{"encoder_arch": "caformer", "model": "segmentation model", "dataset": "rendered scenes of coloured solids on a plain floor", "train_examples": 97500, "image_size": 48, "crop_scale_min": 0.8, "horizontal_flip": false, "translate": 0.06, "num_classes": 25, "encoder_norm": "layernorm", "encoder_norm_position": "sandwich", "encoder_activation": "silu", "encoder_mlp_ratio": 2, "encoder_head_dim": 16, "encoder_fused_qkv": true, "encoder_qk_norm": false, "encoder_parallel_block": false, "encoder_inner_norm": false, "encoder_patch_size": [2, 2], "encoder_depths": [4, 7, 4], "encoder_widths": [96, 192, 384], "encoder_kernel_size": 5, "decoder_norm": "groupnorm", "decoder_activation": "gelu", "decoder_weight_standardization": false, "decoder_widths": [48, 96, 144, 192], "decoder_blocks_per_level": 3, "decoder_block": "basic", "decoder_dropout": 0.05, "decoder_attention": true, "decoder_upsampling": "pixel_shuffle", "init": "xavier_uniform", "residual_init": "none", "optimizer": "normuon", "muon_scale": "original", "learning_rate": 0.022, "momentum": 0.95, "nesterov": true, "orthogonalizer": "newton_schulz_5", "adamw_lr_other_params": 0.001, "cautious_weight_decay": true, "ema_decay": 0.99, "sam_rho": 0.1, "max_steps": 5200, "batch_size": 64, "epochs": 3.4, "lr_schedule": "linear", "final_lr_fraction": 0, "warmup_steps": 150, "weight_decay": 0.0, "adamw_weight_decay_other_params": 0}
Rows from block 11 of the encoder of a small segmentation model, named by matrix and row number. Rows with one number belong to one neuron. Each number is 128 + 32 x the weight over its row's rms, rounded and kept within 0 to 255. All counts start at 0. Numbers have three digits each.
After each neuron's rows are labels from the 100 images, of 14976, where the neuron reaches its highest value: "responds to" is what is common among them; "patch colour" is the nearest of a few named colours to the mean colour under the peak. Only what is clearly more common there than usual is listed. The data: rendered scenes of coloured solids on a plain floor.
# fc1: MLP up (encoder.blocks.11.mlp.fc1.weight, 768x384), inputs 0-127
# fc2: MLP down (encoder.blocks.11.mlp.fc2.weight, 384x768, transposed), outputs 0-127

fc1.429:144113113161117078094183137182082103174129165146158162127204132105118139150171111053179155141090182122187128058108150122134162074093186116123133143156139152101175114158131126124072116162150132117070095123094148153125136137059122137130164135197074165091108165153119144159142125127099130093161220140102102114119097130127155140156102120103157092119093071145121093142135155050197091159130
fc2.429:123144188107203097131142147101060125154164090143141147074081185117093121088151180171095091158065116131102142101133126089136165149120097151167133112160160083129131117120156123087088196152174132066068150065138143143101124159184105160190079116102085118146123144072193090095076163186144071093156118123163161151142140129057102162111101148135098173160195145090147145126129192081151127074169
responds to: chain link
patch colour: brown

fc1.220:111178105186175145118182158111062121125103114139098123110122185061126154183082139140176153132133131151159146193121100088121103122114104137064125131172167140114139135155113119109136147105195163186106173150125156099159191129152150064118142157138141164124106166123103158098127114144126152124183077112066104159162138118189192115074133162136098125107104084118107185177193100125135085091166
fc2.220:192134128097123111111147130152119119149174150173107128139111119107119104154112159173077104159149146182119113141132175202150143099146075181131131121051079094140110085129164087142063164202161112119146106137123143140180084145072158109151104169138116125102120199088119067174159083139122152097100131127124157088094082110107116159155124142155075124155166093193095162176116195141127116175087
responds to: torus
patch colour: brown

fc1.309:098115151180079167152148080166133101122123160136159113148141130110117124106135143034090164097097145100100102130168159107090158104124141112113130169111154152146148119147155115134191166132157136106096143145133185193136129082149155150167142091175065173130168128081116156120147118120162100126177160080104149147133067118134112142061147076133160181144153202094132127151098160111156083188146
fc2.309:124068081142176063155153117148181137150112128098098128145147139094094101149140080159081104113080129165114155083193101174148106075039077143135143166086082104124068044157143147140125172101135147157089149136065097084151064147165154149131118112163155112150187126136165128151092186164117145105101118155121138134101135110174133124156075151101154135101164105058177123119165067146085102112150
responds to: chain link; torus
patch colour: brown

fc1.485:093080111203109152105111146169091177187117160138155132129127140112087157160093139125068136157128138125135112136025181161140158135127093088093147127112117117135127171093080185177076140141195108092125199164153083115158132170091158147138100120157158166112141170131119108182130106092190118070109163138154102140133127153126109065155059152121147164076165180155103103133140121100081102120131
fc2.485:190126157076117124119171084110122150157123172112110139075127094108200091145165104126174110119134102143041116122197141068153148087125139164149143153120096173106127150095170111088129151164117175174092127146103127180127162173106112119152090059186098155177137164118104055166149130069134116099109200119132068159116166121141090150112163129077131063131122093122057089169148113161140130096127
responds to: cone; pyramid
patch colour: brown

fc1.322:096102074082120140056102140165102120150129142092128136101114080094210143129178124149081140143140066203151127107190101139119118178106117145083121155134125125132042112104176097115139083121115134120120144111092110067112131106141130145105156075131115167142143152139126134098128171143143121140112176124162153189132077116112185114094094106082059104079155137132161121053150117094124123122135
fc2.322:131079160145111075101094075144133171134124162151158119182130161129085082184095112121148091158123103088128174151107140120099159149118106119106197113178125154169080196082096130115151141130087143102167104076155171132183144133135140132193132125080153146152115152110049118127163087136112157160173118136138131076171126108170138105146153093195138150136108169124113142178148153159168122159127
responds to: light from behind the scene; bowl; octahedron
patch colour: brown

fc1.555:165125157133124101106132137106102131143123090157120131120142150110154097108157145153155147109115116121124085041115140130115145158162140184155173100093125095127131232106184173193145148177155117105171142102122115113193142156096107112122132166141099154174132176161121121194065193131045150143143089209096116052124149173166151098119068170132128115142108128155130119111158142146102095153151
fc2.555:113186100090148164128079108138082124129158155115164123130135103098141129170152132110161160107160186158089128096178179170117093163137113169093113128075170138173146162114146153105161103130187164207170135099150187152109114104115100127170125142108119168139133144081149138142145143143164119133125093103122154163062116159126139103126088093064125136089104126113129167135133174078084118073129
responds to: cube frame; star block
patch colour: brown

fc1.629:170116143112105172158154178134094078164126194110118106134100138183065154120126123070143126142083137117159179091104120216112093131164116171072129175151135061087096064141107142152042107177110121172083112082169127088174079080116127130116125139135152101128128142163090223131123151100155171129156095068149146071127141118131143133158117204089082105114107144118161128092129174162095181107130
fc2.629:088117097158152127133117088141156129130193112198156140143138101157106094153121137099109137078128090147077155121131178173106153157174087182127135123116185167095113132114126153135141067052138146155112142115095150115100124122139162125097105078120145095146158118074150089114167147132101117151109121151148075153124099117097151177148112099123155155111133105096087116140081080059125157121140
responds to: chain link; cone
patch colour: brown

fc1.637:132095162125120146137156112176104133125144117076139131135104111087217156097071072112105128081135163149097084137185077120150100058152158162184176117114160134143218165140103159178099118116126135077174143165092132119142178126067123108195180159140099168127121045129165174072172132168124151167161107159113124133148111130138150085119100166090124226136195106126146141121156152039152103141151
fc2.637:166098117135138123155131137156108095106073099070080127161062136118107125111122084133127122113155133201167140175122197122106130085129140143201097141132099113140066133119122079090176130117131092146091093087152142152130196098174097148187135110134164145090116133100142086119113179105134122123178163135063127101118202142069120123081160092113101102137150098096152124137098175135138219129105
responds to: torus
patch colour: brown

fc1.645:108098102144156133149131201109113168140190100148160088137134108152137076135099108111160107123133155175110129105113124110105160110161075127155116128090128156130162130081092071126069110050139154114152162163110086167176184112113098090138127113146122155154201134105111120127109099153134160149135142062093078092126061130114121163159136089141118107100132101161125066171107155157147157159164
fc2.645:109144080130094061145163093160109097110101116146134091195202137178141088096116126186128074143143094057134144128137163157129119140094103144139096131153136122180147151125131151134136134135106105147160161130117150078070099164167158153158161120093194160101111170123117054158150122064097151163096123174172150151135148124123100054060141084150093121105115094161083121130130092161115085136173
responds to: chain link; cube frame
patch colour: brown

fc1.298:108165108133187189121134132079080145111173126028143162122129083117099131154119166116126128092174129158110127127072095092151119150170160133132103143092133130083102105099151112121186143080143107101109131143107117116150140163150130131158150171115121134123170084181100193095040184168129072121179113162078095049133180108127089114137059139161113176143106127145189111134137067146132099063130
fc2.298:117097173161131114163165110184118150188102111186126081174058117141154108091129062093146123126133148144189109089207099098135113097125087115105127091145140126144152124170084149107128160130200145168150133124135179138118099129123135160142111083143068134181115199128149129110123085131150100104143134164198086150121119084147124123176154069100157104143134144207160076073128143128082131165232
responds to: dodecahedron
patch colour: brown

fc1.451:146146071171111132079106133100094156111132128093081148175067180099092126070118111159169153090144164111106148152073115162177116145188174190106107105084056158104107100132105109134125124148168159130118112149123082155199097117127142136108129123087122075167174060129111120109104153161125128042167104114123093117122061124172135116150113099159197147139102194159147135136140112166152103122121
fc2.451:113151127149088133103131119123150113114148095085131104117152136140118171144140165109076127114126073141124172083156103041071132154118103044129174127129166120096136137160135136161148141124121131160130117119156154176155130117166146133128131118166200166089102172110138077133165101133124124193130085161068102131148110072108203151108114083115149094118168077162104131190159163136110161119159
responds to: cone
patch colour: brown

fc1.105:141120125167125154117120199128136116139061163092152150164119103102136111094156158152157157103055119171132132113111210099132166145139186077140078095115160149073133097062122105086110122114125124072068110134135151172141121123142154148142133100160126160193124095144077185087118095123136171150166156169159154105125110078141119128152119131144149135164175065138180094169088148123110161118093
fc2.105:168106137154090137087128043183143124129149120142166078129124227145129115142173142158127124082128069156134143143185087148099147090150095156137102179090149116131185132136121176141183127155170107147141112140136108121199138065151160196081158106133090137160145178208086095072172102068080101092129083147174124123156094130195125114083145140150133177098146175140050113120174167156179127055137
responds to: star block
patch colour: brown

fc1.393:169142145080156192103059110123124072145084098074124077109153095142134095155117174101163119139137120152133151101160155120189104123141069132138080143081179164153120117113072153199176135125103134125115099174193098152158127161147130140120117116151134120130073104143093146154114090112122136070163161102091136122138130095168152125140195157123122123124082156110111121099148113096131111112092
fc2.393:070155087148102078150133115116125126087146137171136173128146131100105151150097119125072108142150130085092114144096097134089180131150102171120192130151189118137120145138205087087107101130127117129165142075080146140100070146096129101140118088148135114156132199102148075119126165156118137133175075094154086122170156093098098121129102110148095148149145160114125116147107093150095094197163
responds to: dodecahedron
patch colour: brown

fc1.350:079117140154137134042166046133106116107149102136119101117135124080060158137146084139152049161101090171127124129098098139086105166138143162080124139059127135118173143085056195124098134132179151115125171167112111095121106160195101100134148113186127120132118202157125144113117075138213090118115129105196091086138116124073159143145142143189147150106096112105122174139152163138095068098139
fc2.350:176078141202125115203145158133126145169123142133202109106113174193150113160142136115143153127118115133128078080109167131192091194106157059149112120168129131126124102131179137142177134121126162143141121150108137199101175148128139145147102124114140176163144104110109102136139179141119131140155164095057135161084156121158101126121122092084083080144126125126162109151111152110123184141113
responds to: star block
patch colour: brown

fc1.262:147102147104115156117108105095117159118117131130108132210136129151108122128228143141139121151120127145162102143127136124137094097123036170139095169084085150199163156095073107114121096168151149097089138126190095127168186153171129135097143115127213158144122081171103133129129103094095151160151129126138130138161102054065148106170079158125115151163112116157150127143169131120114100062103
fc2.262:088159122235134108150145140122137100130124089116111215056180113136080109111105133121090114087108090068155117116111091115186141150041188114085101120099136136112138047134123159144090095098197139181144095121135145133146116148106078143148061102127100082155176109155120188118131131153172181091150139176161095155143123168165102192152187131079145158117186126143148116136099186167120153152197
responds to: dodecahedron
patch colour: brown

fc1.385:103101114195168103108068145138155166175154060147113101158082132133118129147133177154045095114153139122102144103132123170107175082145141097111104152125133102204165163084150144114080086151166133180175181188137104124145167144118110113151158129148087144126155082169078106151078127084098121125114149110168137088174064162092078087144123170128126114145130156062198117170160150098122175132087
fc2.385:177137099149106110141188142130164165107135099140125143157140130103217089096168107103182068162140098183150088100124142162051179120120169102150097145143135138101118093065138135150175150136133121102089138132098143158089080121089179136173105124145144138072110147122114110138148148143108120207143131128162100132113144159143156127185131097145130122155106122100135101101057171134185063100161
responds to: dodecahedron; cube; largest object: dodecahedron
patch colour: brown

fc1.497:138103127147108137100168157172102117093113150101111167119110128097151178189131106134110116123153147109147103136133124134142141133127122114112101089101130183139135055166163072165148132152085143122191196112136162143076154115143159135119082143144140123119177145114135067173113189146120107121129213158116186167192123092148118109121142114136096108151148160104141024137120135140091125137076
fc2.497:108102128100147084097121102132175153183145140163121103124125155176105208049100079139099145076079158134128156097121141115119105095143102113130168104124135073093146173170085102160148091158150128201080080147080157129120141057157086079107122210113115080102103100100081082096105098092132171149153104100097103160132145165131100125168096125096105194105112152092125178108162130146148133171209
responds to: cog; largest object: cog
patch colour: brown

fc1.294:102082122146122101072172155115101181181145232050094105137111116148072103101106135101185156171168090120112095049101157193139152132135140142108153116115128095103174117113073077193136123124120150144133133163097178118149211126047126172132132126114053117140165179153165165094149146101020106107073120140185134188080144166134134108174125098190099163167112096116168107147142123098178128130122
fc2.294:144109147123145123185092110146081080163123094135151092199174143131197126185065113115061119100143180140173116164174140091115101134123197153109140085156116119128114140115101192134133190107127106096145132112187093143176066158107181091077092152201143131147134038111118123093157114106147134168156089165143137142118137182131133114056080209091128124116143127107136148137177173117153181173196
responds to: cube frame
patch colour: brown

fc1.743:159194139110096141091098120136151128134125145199073131126168095151080120102122093125116089118082187085144085168094042173105146105163136149137149082163138127137124185140123149150088146115075071153143107091113129140142146171105149179171111101122104154141137084102092113170212102044160088158153129112132136083162091129148172164085119137182113149137163120114167147091144104102152081085077
fc2.743:160144173168122139154203112111146132094153144087153134133151116112144140122119146131112122126143140115185157105134127088187156134096134128119118167133133074112120141094104158135139078183190095089101167114094109199162171129087111106145144164127160067126138067194134216130105107173131136148074108108090134056154152105133110075212099142127189144062186140144140149145198110162125103115163
responds to: torus; egg
patch colour: brown

fc1.737:129161137194098177086129089141133130183159145151164147116137201068131057130102111178110167150096143112154119151113112098092093153070138063054142096149116168115080145219160149092111113160106150121097077119105075142122108133133158117104101073147150128179059172095142108105161086147146101136106156143098101125132119103100155173115133104110161076133157149116089076134102103143090057169100
fc2.737:115198094102068111121157130108104065123074145116141153160122150141132140148128103107159126057071135116148134147157120137130154104179106211161119137100145045150112150202134136139173161127154125126105142106131129176115135126153098142162137152134058133120082164159142135161104107135125115167174135114059173151152156100117099150129140125121113106166089146120138118150143131139077129176111
responds to: bumpy ball
patch colour: brown

fc1.477:153166177134114109153135134124116086131172127150113106067109136181125158147137070068125097139134089163102130194138171084132093113133122074112105154203122156110133159151056069123147169101118141090091068154116133143114119173156204158139137151157127123123091148162111133139113179090088158176106120119187095155149159145102176167079088105142133131144125168082122117157143148196061127098170
fc2.477:098119097170139160137129090211140147185072141161181163110159113079066106078121149177088106203126095110075167134131104153070149103127128126125075066138144132135150203145178119058194158143202098088156116145106145154113101103146144133149150076105208118154126167039162126094122142104118166092141182120129155092086087102119089098089136109091139118136144152140113092055093080162091193133086
responds to: bumpy ball; largest object: bumpy ball
patch colour: brown

fc1.235:095155107162144119066143122117114081128092170107096175124125096160127105110121077109091148128046153094138123078140123127140163145104110122138181149133086166102111157131121171038163187139140145133159132167163104165155095129147140113171128166113177137148126153117124149110108088084075159174141125104116070109127138161124129150107087187157008159104156125128155120071149124156092144162164
fc2.235:160106160041122095115114104142095164082202120193164124110143149130182168130130143117135080139110114085111146168155086115133157085118087107089148112139094145182108197113136070184129101106140147065173133138117141150156100149078079109131106151152115149085120169146084081127107092140119140114154143168187147090182105126177152106178129096118158142075139082105150132074097105101086123162174
responds to: bumpy ball; largest object: bumpy ball
patch colour: brown

fc1.394:140100111113150107056096120111131078168210053116131149122087123141096110123124064155120084057108112041120135105156116137204126175189134133114123102071155130141164112192127056118090218148108114135110103136082132153130170105052133111125166138139146188144127122157168125143159093082081140119088093134149100100132107110100131165171168188102115158087141082135138116117179129139101132146138
fc2.394:089200124113149085133141089155140119150112175130088049076127123194153123189171178152156142102082110174128114170109132066123121124144112090158096126098161095144127188137130155153072162172144105090160106092153139156126073164132065141141116045159215083112119121097078096109102073141141165103129098208146149155148109169151121188107067114122105155121143100125129129187146149111132146144046
responds to: count: five
patch colour: brown

fc1.75:118167141134147176124144123100123067082116134069144141124154170115094190113157093125131074094050124159145146103101151137084128111121145176149166134174101166157127155148119134101102146128090152170132166129146084102169101184094112069126110156153139106050078141090123134108165171158087075101103145144102179182107109056149133184175109151137138143151078139140170118155147126111086134100128
fc2.75:138150183138094156135104148178035100170161119187118123140152089171135104131114156149143113136165130150151082151188133122170069116106148097086046178158167096108162167155119128107114159107127107113164117146110114154179203137105138135147146113113118146166108135140182071117096113081177151129136147121108099094070120120135112104088158109134120132157148166115095123144106120150168146147128
responds to: count: five; egg
patch colour: brown

fc1.526:076140157198108140151139185174134112110052122106075111136107125172167152075193143132153116177103143134070115184069160105172115089115164144116140095142149158091135217166181140165102166102197139141118133086131101141132111091094189114149149121147084123111140094105173120090145127139127114122134137158163191176108124134097133188148121140111143063102137134122144171106151123160115117098122
fc2.526:136129061123095140163125163133151100167135099118169120140181117117128105108163134155111105159124146112145123121158152124085118155090104106214153122165207161205117145137104108033112067095129098168120177134094137122102057162113168120148150116096108099151117099184103160089123103106109089084102137071129122125085159121157087170098112157131081143183122086129131134111094128163102150135148
responds to: chain link; count: five
patch colour: brown

fc1.462:132188106128146078129178147165147141065126119127103115140157204141130116082157146102175069190140156123100105116087160027101102099170106129115139150085102042101132112184145130175183098120064134110096166114112107132141150132105129161180114110142097092186062183104077082138176148095129112111096133093126088137131101142135160065101133162126123123081128121086152073150124095148088135134107
fc2.462:096100145119127130171144060127143093105073175120204112148097139103104103173131113126086127107161158113140158138188128177147150095131126131144088153141212145134130144136083124158087163093132193091107128103116152103131113102161075061072139148128092150195122131133105081114081079145134142152146119150119152137144186142126123161146132145193121131092158140152056129111210184140152117107102
responds to: cube frame; chain link; star block
patch colour: brown

fc1.305:090121143099079200147106134178125167134100124176125077140122109165107163173122144065122112110125085140120154173151101129104127125128110165156152132202096095148065205082132070123123186104142134090099154132084172133164158135124132149095151151123099077141115136138107134074123168161162148114106140125063137169124156160130150135106077146112081099135124127144123155215172087171143104197165
fc2.305:106110128125149175159148162091150161084125091078105109137128129124155079097170115123160078157102117127149174130127146149167192153095070121130064177115185109120194122136095177164146169139055129136131083126133112176088011109154135118097127125114135093137083160131107107152116142079148108091137119099149162058133103128071097111142123130152099167105109114110147151152161145106126146127119
responds to: cone; dome; egg
patch colour: brown

fc1.695:156148052168148128119129166082104125149067077104114110133204141141047103057160159096136132085101121127151116133116123064123114128191095128211162135086125087140091134142130097088122148101145153105126110189162180147119097130124139156176118140098109070103119152099136167164120080057060113110153061086144111105128127126147125100135199111154093097139142097107134134108100079169152156072184
fc2.695:133129240137122157079157102057109068142137092151123132082151140135094171155107141117141113152110125119116135125173197156108115093139130142051142094128112131146157154132146105146158119110149111114097113096102111108145123118110126119072078134136186140195100144168159056088110182152127147130136110134180111132111129101132102175128144128078179108098152134153100117086062133140111178135098
responds to: cog; largest object: cog; jack
patch colour: brown

fc1.337:148194152123076102145141114123101155159121134186121099168109156103156141129168168144134096130105123148113057114099159161101156158188076107110132022136173103128170092089109099139127101106162164140135146135158153122109100140122107166134127163087150113159109140126122107145092059109137193132089108105145130108076145063174165116123112160192116117127165177097152155158160080066096117078129
fc2.337:156132153173116159150187127093136124112150105121102124167098034140115108123105153134100131150145131129168142112153110091170132179077121070113175147096103141162139191109160129069125147157107145118127125140119133167201083132125184122172089139141146168148163098080155128168184152140140099158113132168156150142163096191143145144097176114115142194144121132134093134093186131125162094133190
responds to: torus
patch colour: brown

fc1.323:092082102135093149076166127137116114067140132076147140130127180172121085151147134120138135118156113135045104141136165120140165125136158176160120112108122138123147150110168161119106130137142150209112138159057139126091167132118160197125144102104086142180161162121089099139082140071163127139095097125126129129127084155130133170112150133118108105146142146199136132085138136172129028149140
fc2.323:095124131144140071160184095162089089149137116125090080100161156190112173123149125135134140153136074139095098110154110139104177079112163122100094108149127057130170111127151201124106107140176158086183154105095177218157093134099118100165120101180106151158163156058127134093138144175130148128111150108109149125118077184130153153189094149100080170136117160083058153148085111136163179170145
responds to: star block
patch colour: brown

fc1.175:110141144127186129080149138133156131109204117156137124155088199118167102115120096133126106149162144120137127123144084133132169109082123166150156185164167162135204164092079163155127147141156119181145048155104081097114138144084105135105110161149097119171064118104078138152160152095130135117113131116167155101133095173115136083146098158131116154085073150119104130126153117177097116080132
fc2.175:118187094122113133133127148202128138172109164092154137116133155145131161168132139112122050078143134163156113122093117109208151180145158130170091158127137109139121124121116133140144126091119159108147114169169164158087141126166114116166137098151089094132121124126128072124072120177137070144171047158157106105097131085115171122140121148125146144119159128121151164078106138093158125183145
responds to: dodecahedron; hexagonal prism; cube; largest object: dodecahedron
patch colour: brown

fc1.606:174103076173160145083152131078145170149102113051108119126079066117074147104141094109088154188149134182118116165155120137157118132133147137153077164173056130127194076123098147052188191123118111134101115118127126147117194143085142140176093167118134105091132118187142191130113090125074100064111128178169098115100106098137160107124148177157109142140093126123143114142111146106089114175097
fc2.606:128131145121169180174088138119133181136075090159137174103150178119136136194150126119212145139126154093114158069111055073106073117084137062138169132108157146122140103123137120128174155081145179162095124128171136155081139124099139147050102161055109105123121174156117155146117073146133095113156102141104109107120120123164134089142135086167146134127128182158137109117134183130154129153113
responds to: dodecahedron
patch colour: brown

fc1.4:149108071109145134127121142127099133134130111126143118168114140043091220132100116081163122146088137098137055148117093150106106108144140154061100144094115085092133117114132144077148095136114101145152170125134121153135160152143124200149168142114121144149080087153139133133148136108149158139171115106118117067172150137213138118125102084082073123098154159156055202138109155127114154146078
fc2.4:133145155130114155102127132146190163070156093093127157094143114082122131130114141162181137086148092163078103121120134081099059054120098131176162176200127148110126148132202149125115123190170105143124095115134143178155113142120131090106091079167178110143186127068152113118130133157124097142092181129109134162150141179145100073146104101142107077142130142124146107139164053098090110083141
responds to: dodecahedron; cube; largest object: dodecahedron
patch colour: brown

fc1.2:104109087180182116111114114149096230146085121162055135171134090121132149087158105176108122162088152122086124102116091123169093167112144135139125165143116138121150090141108107112128154129131108131156157163072103159168112124162136079064143110108143076081048143161115129205089075132126170131159123081138111102128166127128116166158124107102114113155129119141142078100089187137164159111117
fc2.2:127170136161089137169165136066117077170144144111116180100127155104135161169082168168129045110113182133128122126169100152104162141073152116221073129103141162159153178126111139170125151095128130094090180104196126062156174133108185106144073159166174120103160139197127106099089177111114083074120150181092091129097073130103143112151142195129125143095138099090138087107117112138109102131210
responds to: count: five
patch colour: brown

fc1.296:129119129086125129105106106157087089137073070128165087206153151083152131116164109094108129081163126104150195137118095135116130194124103186147142171145107103125142126178135138171141068139108111149069110136115167201131150074155167107120083114150129122128090159103128119137123150121125164111173125161191098126102102158156154089157167104145083136147177118116156139144122156120118188146175
fc2.296:137115134151226115079121078156117117136150173154111129149149120145115126095080161167161047158133139155114108117118180124142127115184162126148108127121133121116132121113109122077173151103131147148083146056133171079092158105030102164085098151154118113147094171187126070151146129136124097104166157117087118163164128120120111069148117147094157114139072126126095099126152153171127145143149
responds to: star block
patch colour: brown

fc1.257:128144098134093113140084143111179105123121117116122118082125143104131063106108129140125132108110139118094122109121116147155100106145117125183120110087100143178120150078132221085099096161146145127190156142182103062118082094143122173082175173188139170114161057153130164138174180170153124132125092100169139122140140138128166109054088081147172185145108117151072161128139189124172144124146
fc2.257:073166109109111143169153150137066109184138137107140099132156170114095195111126082101092133116173104102121104121099102137093166137135095104109095133160126196145152159092134114111150147163149145174119137074092105136095144137226156087102124157103162166162106197089158142145151114126140186134000107158184131121144128139145055104182112090145164127146112099029096144134119123093169135101143
responds to: bumpy ball; largest object: bumpy ball
patch colour: brown

fc1.273:169145130117139162128181148200167132130156137178144127112085123118135162155118076154120187133156116123113187102108167116148087147122146162091124149065135116047119122083109139129093151110144140127123185084137126131125106125103169110078131090112105136101127130128108122139049135147143109107122142113170190099126136148092186134143090170109113112133079170155131121124132164143128102124121
fc2.273:106106127130106090048108103108113109144109151117085153085127107141053155137107140153119083183115150143153104136172102154078153132109133190159134140157120075160149123144105111142142163183179106123113103174101184095140171064149091116174152128070059130076130147134134102107131104111127104173131148193110118155128044114127137095131166149130107129130107088157142129149097127144180098140160
responds to: chain link; cube frame
patch colour: brown

fc1.5:100136166148067136187152119072161182155083154125151157141059123200103117060113142125161143178081169195101133120113155085122153064128125167160143133161126165219181153078187178142125153161111120167059098161133187157168141156150089144151108120186155049160118141134113183117104145139068113192124132128108139105180161092172104129097085110110127076065099153073088123142166167111095147090143
fc2.5:144164131090112098142113144144125125176158133099108140161094135088104089123179131161011097155134123075069096152117156158140119062138111139165106131114113178145099152137111065135181143192109147154147107151147179142093137086108120074122144074111104122149061089118110161108105124132157164155170158101102146124154135126159111171119131131139119121176127123133133085123104085136125102147164
responds to: bumpy ball; largest object: bumpy ball
patch colour: brown

fc1.414:183128161158091091128110090107120155149092154124137183203147081113089112153201141126134087124188145098127133164087148181198070130154122193116074139162098138124080144152189143115065098122108180153161162113158073089148136112116110108146110091124134070103082153149159117099107159162061183132118159124136163161138153122156114120101142177126071159128128143138148162121139171101096179149114
fc2.414:173153133132074129122156141127061143091148098116127145101153118176125137158170084152147140082099148123135062101175010111152097122195135174169193152119084057173154151111098146150102122144140160083163096104088118190133134147129116130078111118132192072105117151167164188169168136150125139105124116158141114111126130177152156076165159139115139155078097133114172158165145153184113158121153
responds to: light from behind the scene; sphere
patch colour: brown